config.toml
encoder_arch = "vit"
model = "contrastive image-text model"
dataset = "small charts drawn from random numbers"
train_examples = 203450
image_size = 64
crop_scale_min = 1
horizontal_flip = false
tokenizer = "word"
vocab_size = 33
loss = "softmax"
embed_dim = 256
encoder_norm = "layernorm"
encoder_norm_position = "pre"
encoder_activation = "gelu"
encoder_mlp_ratio = 6
encoder_head_dim = 16
encoder_fused_qkv = true
encoder_bias = "all"
encoder_qk_norm = false
encoder_layer_scale_init = 0.1
encoder_parallel_block = false
encoder_inner_norm = false
encoder_moe = "top_k"
encoder_drop_path = 0.1
encoder_num_experts = 32
encoder_moe_every = 2
encoder_expert_mlp_ratio = 1
encoder_experts_per_token = 2
encoder_shared_expert = false
encoder_patch_size = [8, 8]
encoder_conv_stem = false
encoder_layers = 12
encoder_width = 192
encoder_positions = "relative_bias"
encoder_pooling = "class_token"
text_encoder_causal = true
text_encoder_width = 320
text_encoder_layers = 6
text_encoder_norm = "rmsnorm"
text_encoder_norm_position = "pre"
text_encoder_activation = "swiglu"
text_encoder_mlp_ratio = 2.67
text_encoder_head_dim = 16
text_encoder_fused_qkv = false
text_encoder_bias = "all"
text_encoder_qk_norm = false
text_encoder_parallel_block = false
text_encoder_inner_norm = false
text_encoder_drop_path = 0.1
text_encoder_positions = "rope"
residual_init = "zero_last"
optimizer = "adamw"
lr = 0.0018
beta1 = 0.85
beta2 = 0.98
eps = 1e-10
gradient_centralization = true
ema_decay = 0.99
steps = 12100
batch_size = 512
epochs = 30.5
lr_schedule = "wsd"
decay_fraction = 0.3
final_lr_fraction = 0.05
warmup_steps = 600
weight_decay = 0.09
Rows from block 5 of the image encoder of a small contrastive image-text model, named by matrix and row number. Rows with one number within an expert belong to one neuron, the router's apart. Each number is 500 + 25 x the weight over its row's rms, rounded and kept within 0 to 999. All counts start at 0. Numbers have three digits each.
After each expert's rows are labels from the 100 images, of 14848, where the router gives the expert most weight on average: "responds to" is what is common among them. Only what is clearly more common there than usual is listed. The data: small charts drawn from random numbers. In brackets: how many of the 100, against the usual share in percent.
# router: router (encoder.blocks.5.mlp.router.weight, 32x192), inputs 96-191
# up: expert up (encoder.blocks.5.mlp.up, 32x192x192), inputs 96-191
# down: expert down (encoder.blocks.5.mlp.down, 32x192x192, transposed), outputs 96-191

# expert 23
router.23:535498448529504513504517537506497461485457522503453487541530508506530471446502528487458472466534514471539490547429472495551528527511461510469487489459519494527511515483537511494492483548473494487519524488521488468538485523473488494521501487488499497531502547480511523497473492489498533466
up.1:544528511548522514488512496463516476477482510539482504515480459523510482537506530510506465532488551510488502510513492451523489493502500540467525484456510493505500482503495521445475456531474495496480532495493521501523507561487557520498502482482505496536506525463536472483454523512523505501
down.1:507475488499482515501496494555502501519461506462509538479481503500481510507532463470516552493543508507446520497518478515486526509445506460500535525503499521523480489485489482506503474456566493493499498509489452502504484514507464514473478480522493514526495499501487446465527486478510472508
up.2:526518486488476529497508534469532469505469509490521497539503501523527442506503472467497480521482517456533498496507458506542534513489518487519539528467538451491510505473544499462476472517498460537487513490499488468507502504526488488541497501498497545532513456497478516493522514510498504484
down.2:554523510517493490473503509475510491510492515488486515479486487513491494486503479540442476493515526482511490445488481456456514549499548515501507511506512545448516456512498499434560466489517534487504493486512478470499506523498517514505476521532501526489518517493510531484490454458513504510
up.3:550500514540508512495518507498529485445494511546469504508476457496492482513523549503479508527500531474494482514533516470502504482505474509462522480467510498496470486498485525457482452528500482487492514462464498496532481547495561532491512478489491514558508524498529504481441500499505504500
down.3:496492505539507523491513483547460485506485506466507524507492517519474508520542518493499540466525515508463525491526464490494521473465511492510525505480515510534483485477466465487528479445512475506528491512482490506497486546514492515447477489513500519550477519499523432464528512498494475528
responds to: pie chart (90 vs 7.1)

# expert 29
router.29:506472476495523533486510501491515501448505497496494491504528513499537495509500460514480511536551502489497525433472484502494513518503468513488464514487482486535573490488517450443507448497520537477522496509536504493508506464498515507521491534547467500496515461509510512461510501472534507529
up.1:531529501511443480523487483491503521526486502500509494518463501463516495492470502536531487472492496548528477518448506515494494532540461495535474487511519511545527516498486481468492504539479475471455492522541506522447519491527538504472492515545490521456505504497464504466471460497531508491
down.1:468511436506516500483485490494534486481480464496484511469497500481489539509496495449453516520499461488475515472496522529526527484487551497499475474480481519506504472540503488466504445488537480485524476523516488445481508508517527438475520480512533527505482497500517496484488527489538557509
up.2:474490483529493530515552539519501477524527489539526493514516477459539505466511476511487489538494459491482520523497526477485491560458491513497492471508455515505516511517523479468538492516488494494529442463525514464485488494523519556527497481486551494523519473546481511518457455523506490531
down.2:492499460497534457499517495513462491528479502532522525523524463415490511466486532450522492461505497506515510503501500501462455492472479466495490513505535503493468471531499535541511524507499485523512522496481493485481544561493484454507518469501507477458493511515509513515472506500496461526
up.3:548490496488527518491470475474511535483454480491483476510508497466526478490458470525524479530474496497549509497469528518469464511548468512484480514491522451501507537485476493486444524477505465488501482509499496494432522499530502484534476493506513458477477495516508480493453441524517498426
down.3:505504446528523504515425455462500485478475488482481528481485512482520503490552520494475521527512490517497462479487532517525498501540521488489450488463484522546549514487497492471500428492548471514491473503507482455491521496524492498468531500487510508498450482492517515498496489480507540492
responds to: dark theme (100 vs 30.5)

# expert 27
router.27:523501489491526503524475487478468497491460508521502495526487500487484459507502476500524502464535512514472480468489440545487497517494531473467474518450498496550495508473490479520502451494478547528501489489470487533490537477535471479521465477507483501506539528518517526453523509470525484541
up.1:526507541489512505501494492495476505508478536522518515498474535497449489499537481484494480480499516526512518490469495504511491517514539528480481494478491484506497496505507444499506466520467541523502488509496499528524484481505533515544462481514490505521543499495512524471468527459546530527
down.1:500498476473508488505493461505502500507540511489521525436502487524531465517499534509501462526486544494460499480520526513503505506505492522503546529450492524504511484532534501491518481479517458531516514484536463483485481542540513494491504525485490483531511490503485540508486516519462481492
up.2:494477536501468500535549503499499491520534504534541491472489490480491495505462510487484460527523502496496451528521520498482531492518468527482546491466480471471481471471517483508498519502517480500493511479503508498517499494500530547465511497495513512507498526486540496534498452478470530499
down.2:503451489527496506506525496510521521480465479510507479548491549499490520518551495481538536463529504503486493510484499533527518494483482502512430515508485508525516476493470467541539550486466548460488473510443531496532485502488471449484518483522511472493531507511487510515518515510494517496
up.3:514487527486460522530549509504473503522493530520535494497486512476480508459516497455485481508492468501517473530486543525512530505523481536485518445490487493491452556493505499535467512528514479466464484459472508519486496497519525528501501471461540502490516507510506502514466462508491479497
down.3:534505477508495479482506496528481513483490461468506484492491540512498475532515542514553496486492525480474496492504509523548558480479491470476491561524548492520542456487428450515543521492452512446518463541496540489514506486505506502496517509519466450534544482511480518482548524496532529465
responds to: bubble chart (25 vs 7.1)

# expert 14
router.14:496511485493493470497540511491510507499506518485513449547511486501515459520445494488498481508525536541477499456525493488481489504504498487484516522455531478464541493512533496515476511469504528467517488529506489509534504533527466464493465525520488489470477483424549463477522538507481492492
up.0:492488490534483502465515523524464492495479518424514511488517470502505525510471507486582487486506484542507532481543550504452468504503502500490556529490538520494518519476495504507484517457527504519498507530531449514508533486483456497482493527519509507497494469473500510480512506518475553535
down.0:492504480463514514539477505481519499484483469533438485525519494427505482445519492509493527572533515501524481484552517512511487493495487491507498493516521496486512529483517525533514514489532472536536474491486478468509500500515475498505541528496517504511477505532450493468503509475485501541
up.1:457516483453542530547490484479544511495529470522500461531518505472520443442507489469469495559457509468489446480502490494529532512542478498496490484517461475505465517549478473501529506515488479467495470522488519507507500501549504498542485507459507477479501482507511472524505517523506452497
down.1:470550524533505487476553507523502521513541507487517510463504516539488545548473502504504488476473488500489511516469470490508486521489534512481498514525491493512517452534510487447491495507505532477468479513523533508498469493441539508491491488532467490482500479498510492507480505514509517471
up.2:481473511421529528527488473491504523502488467467477506516509561510483480494515495487506500560485501513515489503531516515559491504509482507476515477528484469497491566500497480502493488504483483498524493523530550556507471481505473481559504489456519490497498477519517508487500507509512485463
down.2:516538519516507519442508442479505529480497524507523521504442528562477516511483476505479498508477485495509496508474505486510494541518531529503532522499531510499493516496513495475475499498484519493457490488506533537512490499469499525501502534477537473533499508489500483514455522493546503480
responds to: radar chart (45 vs 7.1); lollipop chart (44 vs 7.3); items: three (40 vs 13.6)

# expert 16
router.16:538503519482520533523531471475534559500506518525498460476462522512504495441475479491473460474487547542493532511479488495477523532527541538479519501515506545504450489523490502528515552483471553486507454530514538530475487501491483479540440521489518519503485515490484500500538513493488494453
up.1:492500506453528478508517466471513510512533495497505527441532493480514489483485474497500491518475475507531478533491534492494486524519523518480552490504476542469481497534488486503495514480474512517524472494502511507462454487485489518515489512474554504506459488568462432506526488503488481472
down.1:510520529543493468495490467561522517526523536574493499441503467514478541485518499501487524496526488477466486503477517486522517520502543550462541515480512539503489532511506511471495478522480454504506502477486505473449497527502515521484516492520507544530496490555500496481523498499494487490
up.2:492502512484533512486499478488517529521541507513523507453516508492512540476492464500506482532443496488522492545506522491501488501521537538493541517515483556481480502575500488545480538450469519531528473513487502490481451483491484494529486507463548508474473494575457445516509512496481480491
down.2:507508523547474471490501473561550513529510517551500518455493473536487580503527499504516522494523481490448479506486508449499497505478543545468518504492507547519487512493515500447482467506493442513538516482494527459471471529474518526507507513544504549522505506544530501464507485481513509518
up.3:517534515498496520499520483516485504481482520509493500540499516485500498484505479475513521480527526520501530512452535491451445496521496510481502462495520515501505492514482525497499549561465519455475474518480509490484534542508478474533480521498523502499472472482491515465449451522495499514
down.3:523503522462513546516538531515447505515512498467529486543490471504484486520449463504531445522492498527513467521553514526469523512454506509489501509479466472471469498451457500539487493531489514494454489470473480494493534497513498539522483466475504451499522559463519531544506483507471475453
responds to: dark theme (100 vs 30.5); pie chart (28 vs 7.1); horizontal bar chart (27 vs 7)

# expert 19
router.19:521531493532544543489539543464508503470526496533530514522501462515528496498489509468506518507442544482478510476530440493489498491479513507512517504499519485495476504520506501479472520527515517512497492495486503520492541527475514513531493503488473499460523536520521516510522478562487504485
up.0:472488451483528525486467532491503508451501467495490490521544482517517507485529503517506523521489496479546483521500500502522474516476505470519485521517458476517498467530450513511514488488512476494500485520467486522488529493518495506486532494510447442473472471538528476471531469533493495462
down.0:479463451505511496525523485506479493475495524475510487483502501485490473472466485483501509502476520512501542486447476490519472488537473450540489522534475499477559513490524530493513520490496517538511483476523490484554501502473434462500529486515516514487511504477499515507466495519537440492
up.1:492552515452529489510489494506516523527510480523508531504519503491547469532506505482506517467479523518516512496476483485500497465456512497526540527492492463511471508541467484468489486525463488536467495506525554478489509503491491497498498491505479497513504479550512487493556516551452493493
down.1:488467510489505474449529501559492476486469483464487545502489478495480531475518483467496484497477476505500466516475531503507509475472486527510556525509535498493511522473497525478457513474502495513499494500521506459472486448466452485495574485527518488553486523528494476480548542480487502508
up.2:536534483460514522503472511484492521473511488513516487485541497519559479507525492498523531483483525501554500486457491491533511477466518486527518525489502466495452493520455479501490472491499469548477497504493504490491522505500487525505486486525443496490499452532523488489543497501488508462
down.2:504474483514493472497491444502467506463515574491529506503491472514455492511487503501512527529460514495520516473458514523509483495534515465537522509488440496509526512478519561477497494492492505519485477511502503509503499526489436477465525484515525516526451534508514461503520514521532455502
responds to: dark theme (100 vs 30.5)

# expert 3
router.3:497486505527512508484512527532486502503494508504497492488501513519498546547468490514510531448559518528475562519495482494470504530474538480482511523488511533522531515449546505486538468509515530497552516483489493504517513488526494498477506529526506532546517537469514541493531479469524531477
up.0:524480511507458491528483524508473532502497524532517466508500510502470508481495534509498486483530466509526464478481549515498524483491446452497472522533494496502528452502527505492550509528482514477483545474540495520522497475454534520486500515544466539488528540469470514487515528499512482536
down.0:518494509492508491482460508516517550477462540470453512506490517513525508476502484499465524450485444479490489466460480542543524507508542481480481497538547509502529480478495519523494482483465515494515484470498513502503527458513471509502500493521473513522511500524476536497559572464512501512
up.1:452539513497490484544519523522467529536525495512491479475525491484509507487514523516551503489514486518493470494539509480524520465452511483484505489507502536487518492516496539511550511492498520497475525472537475501497507480490528526482491535520463520509506530503473472491552533529475444550
down.1:498496470517496462533481512486495525480467497498463471481492560487496505506499502523495507436500462479461537463485504508500480538495477446475439493567507508504554438454483509496540498477527550518514509477520495526567534455530481501473467525507476499484526494498491540494519512465513483523
up.2:505519503518563457447500520505516495496512474507470505497481506529473502518500504485474484487430500489507523513503455477509487460477541525483542522513507517497503502524497529479478503486470513573517528540491479482496481530491467488514513482484504495504501527492486471504524546494502505469
down.2:491475505468485512519561497490497485516476509522509531475460565507484509547515528476516493531502481511470540497494467494493504485509446523508499490467474463476506521437522441455486513510548509530466494483525512515512461508501491507530494462478541497532478528504520492486461454508473500501
responds to: dark theme (93 vs 30.5); step chart (29 vs 7.4)

# expert 12
router.12:527514487517531486513530486492493549521493527495501494520453467550486475511475517501538476464530517546478487477501504490502499487544527483530501537519532513506487539493522507516505529510465518466495452533534545576480488494498503482497455525439482529535522514462475522489559483487485520497
up.1:512527455524526439502455467470486495479505474483505540520456482493477478511466505479494484493544529483458471518503471522486491529533486495546525527528484508542507484478497516519490504482495477531534524481511481514477476501493464485472538491510530533481510513481508518473506474489497536516
down.1:533519580518470467450487496493477509480515544512499494483456492522472493525493501497476526472501523501479510496475496469460526502489523475491493525519497486488542491522499481486471536516482521502450523518539488482517530495455480516484493523523494558467517487506463507483494508536552473494
up.2:504520527502530484477545485528504493492514514457536530496498533488511472512488512520465508484467527475482478460439493514494530504512535517463477472467498489483471498489466486516524481461495473531480500498517545502453519461464545538461501463526489511559520511475496456540500542492525514524
down.2:499496487510512525505507506496467534522527512510527503488537559509512524479488443514520522523497490512494447456480494515519509485477485502489473450497497486475514487512532478466505503500536518502532559462501517520515431481493527487490492539491478520515524526507491554510488459502493501470
up.3:485513508493482554493510506520478516506509527478484481495464505522490500482533492509526478530487489514487518482542549454496460485496496525522506485498541542452490540483492490504512520495506499456474452514512539527502494510503494488525489532465510485528479433451479520487487471505457472515
down.3:498454474501462513537492532474497474507479492510491483545488431486482469483504537484513475525477486468532514507562501526469500504514468487467501512473499488495487515462497518524490477491525456463522510512494506507506547500516496485478508508491501493503461488527539484524504468513508547519
responds to: items: three (38 vs 13.6); bar chart (33 vs 7.1); dip in the middle (31 vs 12.9)

# expert 28
router.28:542480482458486512520468486463517461473475523498474533551509477510513479539525455506450537480546525492533495493479500484477508524525503469505462463464474527534490469465517533475504476560498474466467481529468535511476499505544496502558496515538566536515502493492521494461506460495523508469
up.0:511480496536456516452471501502500479521479548514503479527480507513441536510491502497475496518515471506465543486524524521481529491494553479530482465490537523493495502516564535487492498483538519471507503518526477510492484500491483453527524468520536532446471500470539523525449491492542508491
down.0:499521495492466450538480465513524512521499504500526487475505502490458474521493536470556497553528494541442505497541476521548534475463504515489499520525516491493524510526507454500527510448476448496486487501545518524465457497507510551494465507484464499517488506526453475500521520523472497509
up.1:516520508460511451522516478477534489502489474494501536479475496481499452515515451479488521441501511512511471483476507482524466485507544483493488518534487522511501464462464474501533464535449458493487508529497528535489526483549495552501495540511483511544556489493503487463553512475500493515
down.1:498502518497509525489492473504447570489514470499484485502545492521495520522498529504484518486472508481531516504480504553467508500499503509501500470443468543494487476478494505540474528523499503481537474472484481495456517534477475440474481496502563533514512546510495506502532521534477494497
up.2:543474489484483504524495493453502502529501493561513499505480481465518463486520504488492480452500471506475464470513544537500497465514430485519490534513460424493486464481482464482484499528473475476507478509494491522491518495508524559514515504520491494532526529519529511459488507493479490543
down.2:489487508488506568482502525493470504524484530529495499556535504498485517533545482500551470480483511507524470492486499510435485493480481510521523482451526519509465508457515510528485482481482484467499528439485519481519547544536496463494488480520515494523520505511534464531507485536482474503
responds to: one colour (81 vs 53.6); grid lines (66 vs 39); line chart (26 vs 7.3); step chart (25 vs 7.4)

# expert 4
router.4:489464462515500471476480506518506528477497461519473514453503504496509521481484513512497509476513494473489493501479497523518530476524503465542523520519483542502552477523509488460539511485518548545496543514524456460495487488507463491459491549521473534488503467469457491452536508492500516489
up.1:474531500497513490512507515486528516504523437515517504487493484455526502472483493493498484504475549496491511500500451469493473524496482520541496499505480493504489532490456510492488528473472491541526482541553511479500524487463472514515482526500512494487467482521488496501492479518460496505
down.1:540508556530490474472495473513492559466469464519510448459504459520491561516487483529501487470486474509501490514546518504455532506467535485488523506546530526501533434494481514495510493478502554487499505497509471508520541473498510477519481534531493519490505512481482502498566553482529454504
up.2:517512504520504510467491506517462510470471555508471510527468519563453511518490516496460528499503483470500535515496505542476548461504522494530495532496518528522503444511504512506484494525551509496476521457502483495466505529510503453482530488515469518472545525477472537505493535476500522505
down.2:436475475494524564556532527509475480548501564487490529516501528463521463481538519465519503506513530515498510513490492504543483517522465514535484505472460530501453538524511460530488537526494457491505498489504491468491458525470499539466515481489514492499478488488504519497463444522454511494
up.3:552503514481512529511512467467523473478505508494474492467550458501507475484513496466505523504500469486531481474486535496508502518533539509525498510504502489494480474512494486514499492520462493481496450463467497500487523486494510516519494519524467494519551483530514508505545538469491475494
down.3:522477522536486452478498467527512499487476461506480558471485486460502520503523478546482478492506464487520472487499495453514485488504535486497506489513519498490539468510491464452489449477526536542481513513483504526538486455517469521506484568515464510539512495488494488532529499473507516493
responds to: lollipop chart (39 vs 7.3)

# expert 20
router.20:543487520494553507458495470479526488470512506472474495517468505533471490525463512505459492488460518488501516488474482515488516505537532552457532505492479470537500522525484520495472480493453540526535469519494528519478526512462491466525506446489520463495532542478528478495510518491533504475
up.1:504483507476526475473492489533519488471527476462445485469508557530455508493477504512470513538494490482547521507497493518531518493488543518466515507525470499489554499516512491478526465492514518515522556511516479492510509463521523480505524499482490462498523501498480503468488549469526506450
down.1:493503455513462455527521504509499539519495479475543501465550479453523508507525455493513473463485485484455534511508479520519503475511504441474491511468499565526499445511500482505496504505523459455501517476499499500455519496514497465507487506558521507475468451526481503535544446501499491477
up.2:442505446536512494477501527560482529485501491523548488491478522522482534472487509451496526492456473481444520529459491490522486519500535485487513521483534526516483517514486491498504504505514493551500522520531470474509468531502429489496536471476502530476495494489479526529500482528457521505
down.2:513489485503509521472468493491460512466495502504470474476489488530451523464460518488466503519515479485522488473481485533518512564524521519533495501527498479486534512522480500553523534505535517507478545494570502492494480516461498474490498492496474507510530513528448496452474536480537522492
up.3:492516509471498485474455490527524496483522493476463493453513549509456514463472479521470541509514469486533497492477486527549519475477511516495531484531482519478538539534521495487511498525520508497498560495551484504489503478488549456483530507491497487478547475518466484490478570476542496489
down.3:506495467545483451543473478527519551487474478489528511479521467485491525496520487502511499465494506467489571533486515508515486506519522477492515490460489547524499485509479455515499508465525446500515540492501464465492514527478483458462492497550538516498455459533464476542526453511475486485
responds to: one colour (99 vs 53.6); histogram (97 vs 6.7)

# expert 8
router.8:517495472542536484525510495480533493531506491509552507487511450492524461449507491490526482446508543486501480497497508455480471529544485465503501535498545489482512491495516511492510491501467536487480472506480492510537489497527501498475484546518485546508495500464499471513517470473503525470
up.0:535503537495458511531514492494495453533466501517520504495493460484551494511480488467513473483505508532502483527517457487481486534513467521482510458525501473500495518435482500517495519481480450484535482493488511506507537490495507584510529498548519472515482539529535497506506498513491453530
down.0:555492519484537498438504494469498477490489505488484501503490463519522473498488522523486511483491510471551498534492476501465494475551492497519534510542502451525530496540475570487497498498500497538468474510504494524464533491459517498494499474487496514468498502522519516496518492532528506479
up.1:464507496503499448518553499524471472519517486481529529484511500480490506480481534503534463513472492510522473521492493454518483473423489505454538517474482458499487490559484505512494468463509493572521501484496520509495494498458500486535493465444483526497493537515518477498493498484492523493
down.1:514523501458511492532510539516514490536503503595482472490488531502483505448464490479507466498489497449506456474473512457487498505500504499512520534503523489485502508534526500461526497509498540515503537547531515487518484527502522498481521511515526501499472521455480512490470503494539447520
up.2:488512462514532499515518507514508516522568466506512491455519482510535455472528505515508492505483506446510464521522533503521507527522505483533542494490531491484484494527510475480529477511497522476484493504483490467546481516545498502451489522482498507484484449488484485511495503489500537451
down.2:440486469500469523539547474531510512510468510508482505457487492464513489457500510494513513550494461493484527504483488535525533470472453502513498492470496562471484511469476460545490547528512482467471460469478482451477484521513475509514521528522528465496468491466467485530523479548483480484
responds to: items: seven (33 vs 12.6); bar chart (27 vs 7.1)

# expert 7
router.7:493496488464478551521475496477490480538477529463514468511516506499503458476534488487523480547496515514528492520482498530517473511491484535498476439459506477474461520506501493557452510500522458464460482472491535497487507507498513492525522450474523446496489462519514504521455459523465470504
up.0:480491541501458506508501520525464508524524520450494461488472521550458496518518524509519529510532505520499530504485568512519509475476521531489487478502506497480527470494497503509534482531517512477461524493523526495550483467485505482460523529496472503512484460445480509507508499492499502528
down.0:506544522506535482514497492473520488537505486526530535465488503505510532518537543469469483505531499462442491472487488489507518505482524522535525538471512518493439507529490477486498463467490469498462479468491528494499444526472531510473498504524502518581493488512483446531500496516486513513
up.1:520474452489494476487438479490517511458422494489489497465513528501514475479484511487423452522489492480493491481453494562532521514545499481526467508484480469493507519460500496523473498429535478488488527524509468510505479489518475501511501449498477459498502475499500489484480491494483507456
down.1:470544526494463509486435500493535513535496528489506465510516471461512484513517517486527482513500523506531510475506513470523506467471504491470526486484506477501463534536520544497484499513520480511487504530517498532492493514544490481498514518486487480482493458497539443509453478509527487521
up.2:517531534500455546506524506506506505533547554490496493513456517515485484498535503512482532497515514508535503516459546521523554481490537520526526504494509509480473519529528486488499468549487498467482480474474520480546469498532532500500490500496487536532521496480466494510464498474510539502
down.2:436462465524494497546531505515472512536463474508542512507461548480493496487492552492511541506506459495472498525473499563524460490521458501512493502490495519507516512471501480526503535468496469471489509455501518495513460513498478491471527523490487498553489475532470472519501476552442492528
responds to: lollipop chart (87 vs 7.3); items: seven (45 vs 12.6); dip in the middle (34 vs 12.9)

# expert 5
router.5:541508552492494487511526459449502525547502538481545494507532496522479440543496509502494491475530525518487454452477528536471526467522470530496539510488514490498511503510524512480479498547459510506457532482531561518519475489462533475481484518539496544501524497488478459508511521525500510511
up.1:473449477490504466506476515493527462513482472497520512529518480449466531486474496468523464482510452527490510536520501472541511514465478486539500518515462480469538499530492493521534491476539476525508509510498509479516467440480520507503486446501462503491501526521556512507494478445516538517
down.1:505519528501537505476527490519504472504504520522514478495503459509485530471519471517501497483541512494540457495483514415495503496479574504530539549488528504479477524541506527431526451528487517477503506499513510476496523492535506502534465517513495491490483512480514494495478525495538472494
up.2:513490502450470489527472509523517501496498497484464487519503517484533487485460488475528496536516538493528478501496467521504537535532482505521477528537496479541501541462480522528512534485484494528558506463464506494503542509523501538505486462489524457512497489533485477478519537495488477478
down.2:508487547521485549490515515500513476513540499495517503509484513536498511458510504504514516504510539503565458505486492442473497478492510505464526526523517491526489502454542489491514487541515493465502529500496485492565526527539472533541483469514487508487503506472560451519463477491493477469
up.3:527515517486489509476514472474495497511493521467503523476589516532524450522506511481505488488510571511491449460483466550466521492535502507458519505459563513479506492452512506479447509489497521533485512470472500508519502526473461482524524508540462524515518452477486462489521525536459483505
down.3:495472445477515465508472499458491492471491494501495513493500522504505497547479551495473514496484460481456541480478504562520478510526462499491454447521471490535553487521480511526510538478515491543474502501520478497467478536443465460429516506494487468523501505518487492501506518497476524522
responds to: dark theme (100 vs 30.5); scatter plot (38 vs 7); falling (32 vs 12.9)

# expert 24
router.24:513524520512461508489510478497505548516459490531478475533487534507513520500496468476506485541494519480471524506454481535529513521500508520528507526499504503502488509489482489545498515538468427500512493453498526453490526503535547472523471486519527502515544519531526521551497545479550498523
up.1:476479490530540525487480557503524463472529507453490480485476493519525491503513480525488490508540498462489501467545488503527524507521541509483517498506500516502551518487523492481539479441491562514524529550458473529491497518538449524496469518509524472521511482483526438477529521472521529499
down.1:533463515508492493471467560498498497549515492506514510480506530532531519499496479506496491452495475490536485547507532498483476495501542521461490510542482453514471525497506565562493527507546552426531515482448485516477509472529489485496537485532519501504513467525543517489532509496473464491
up.2:505496497501510487525508533486513560472513492475505481488505484507465522476486495527511532489504483530546502474504502440505461438468476507464498452556481493520558542525539498455494529548519556501475529527514493522474495465498525492479496504520480492498490472475494459455435473503535483453
down.2:486476478493482484474485494496484504527493475522519478439438540501490484490483506496513503507510488478531527483453484517528528493485531472482522503523488485491486491504482537483478509499504532428486534474497512494485502501511497491493497468510489471429555484514505519496474571552510475476
up.3:493517475533491525505502463457517518485417460543450505509478510548515504458493496487525461561510508489505533486460453514510518501474425489513503508493530555506497473477478510495470493536487479469471496442501513476458501518503511509533481500520483515487496518517475513509468533520539479485
down.3:477561513520498495528486466490491524468505525493504527559521489521500518470504490530483488542509497545516489497533493500506498517469455517507485491489539557515519458509486452442455482493434437513478493490506535489498443525497500545513492524528509515497493521519458480503497505494514512497
responds to: dark theme (100 vs 30.5); pie chart (92 vs 7.1); items: eight (31 vs 13.2)

# expert 21
router.21:510489475541552515504541487481536506483494512530498534506477472510445529494496507511458497468514517478510495528504477539516492532533534488488496565480455533553538513478552528545514490545458512519556498492500482517500487532485477495497480524492522531520507558466502514500514495510516532497
up.0:458483506505435476509531516526455497538517480494553476499482490479502523516493532463518508499516498523441527514503510491514521496455522514522506530493507484486494554524502523506549499503505501495501489486538519471535465505466499510502495466440507487414527513518508580517475499540484497516
down.0:492510489498518510510514497509482464502468497490542501533499508518511554495518494507453460547469483490456467480485499499504492534494516505518509548509479544566474510427470513468480476521477495445476498483488527486458507510546540514489510479472518526529454514496466478489473473534501454490
up.1:463473495510518518521483507563484496527471495520515515503497495477509524510541521486558471518498476521467514518510503483511527467472484516501507508492504484480531523541524499479509492483564502503507514504494475465546463469448499480496536491455484470450512472495508554487490466527494514566
down.1:515465500490494545509474513513528467492448543469518527512465524519510544477552492507474479500509508493453479499477463457517516516518507495496493491468512530499501510439435461478492453481483480498512495484478493477472480507487530549520476516492540527519470534490493467533500487479516493537
up.2:517521468535539498466533513473515487447493517529498541491460490532454503487503482506438517463514506437536480504496467576472500518517552462502497525489482536517482460479524469525476467515463523506533505486469460502505502547525482495498506531536498546509504519479493495489522506470528506492
down.2:475527502518487495460543513506492508499551483546463486511512478462493475471447491489515514491491486496551511479520508488464481486527493484483512501558510492499525487559520507537496545491528549510498485515535476537525534465493464485489523526510466479439513477509510533493511523489545509481
responds to: dark theme (100 vs 30.5); flat (35 vs 13); step chart (28 vs 7.4)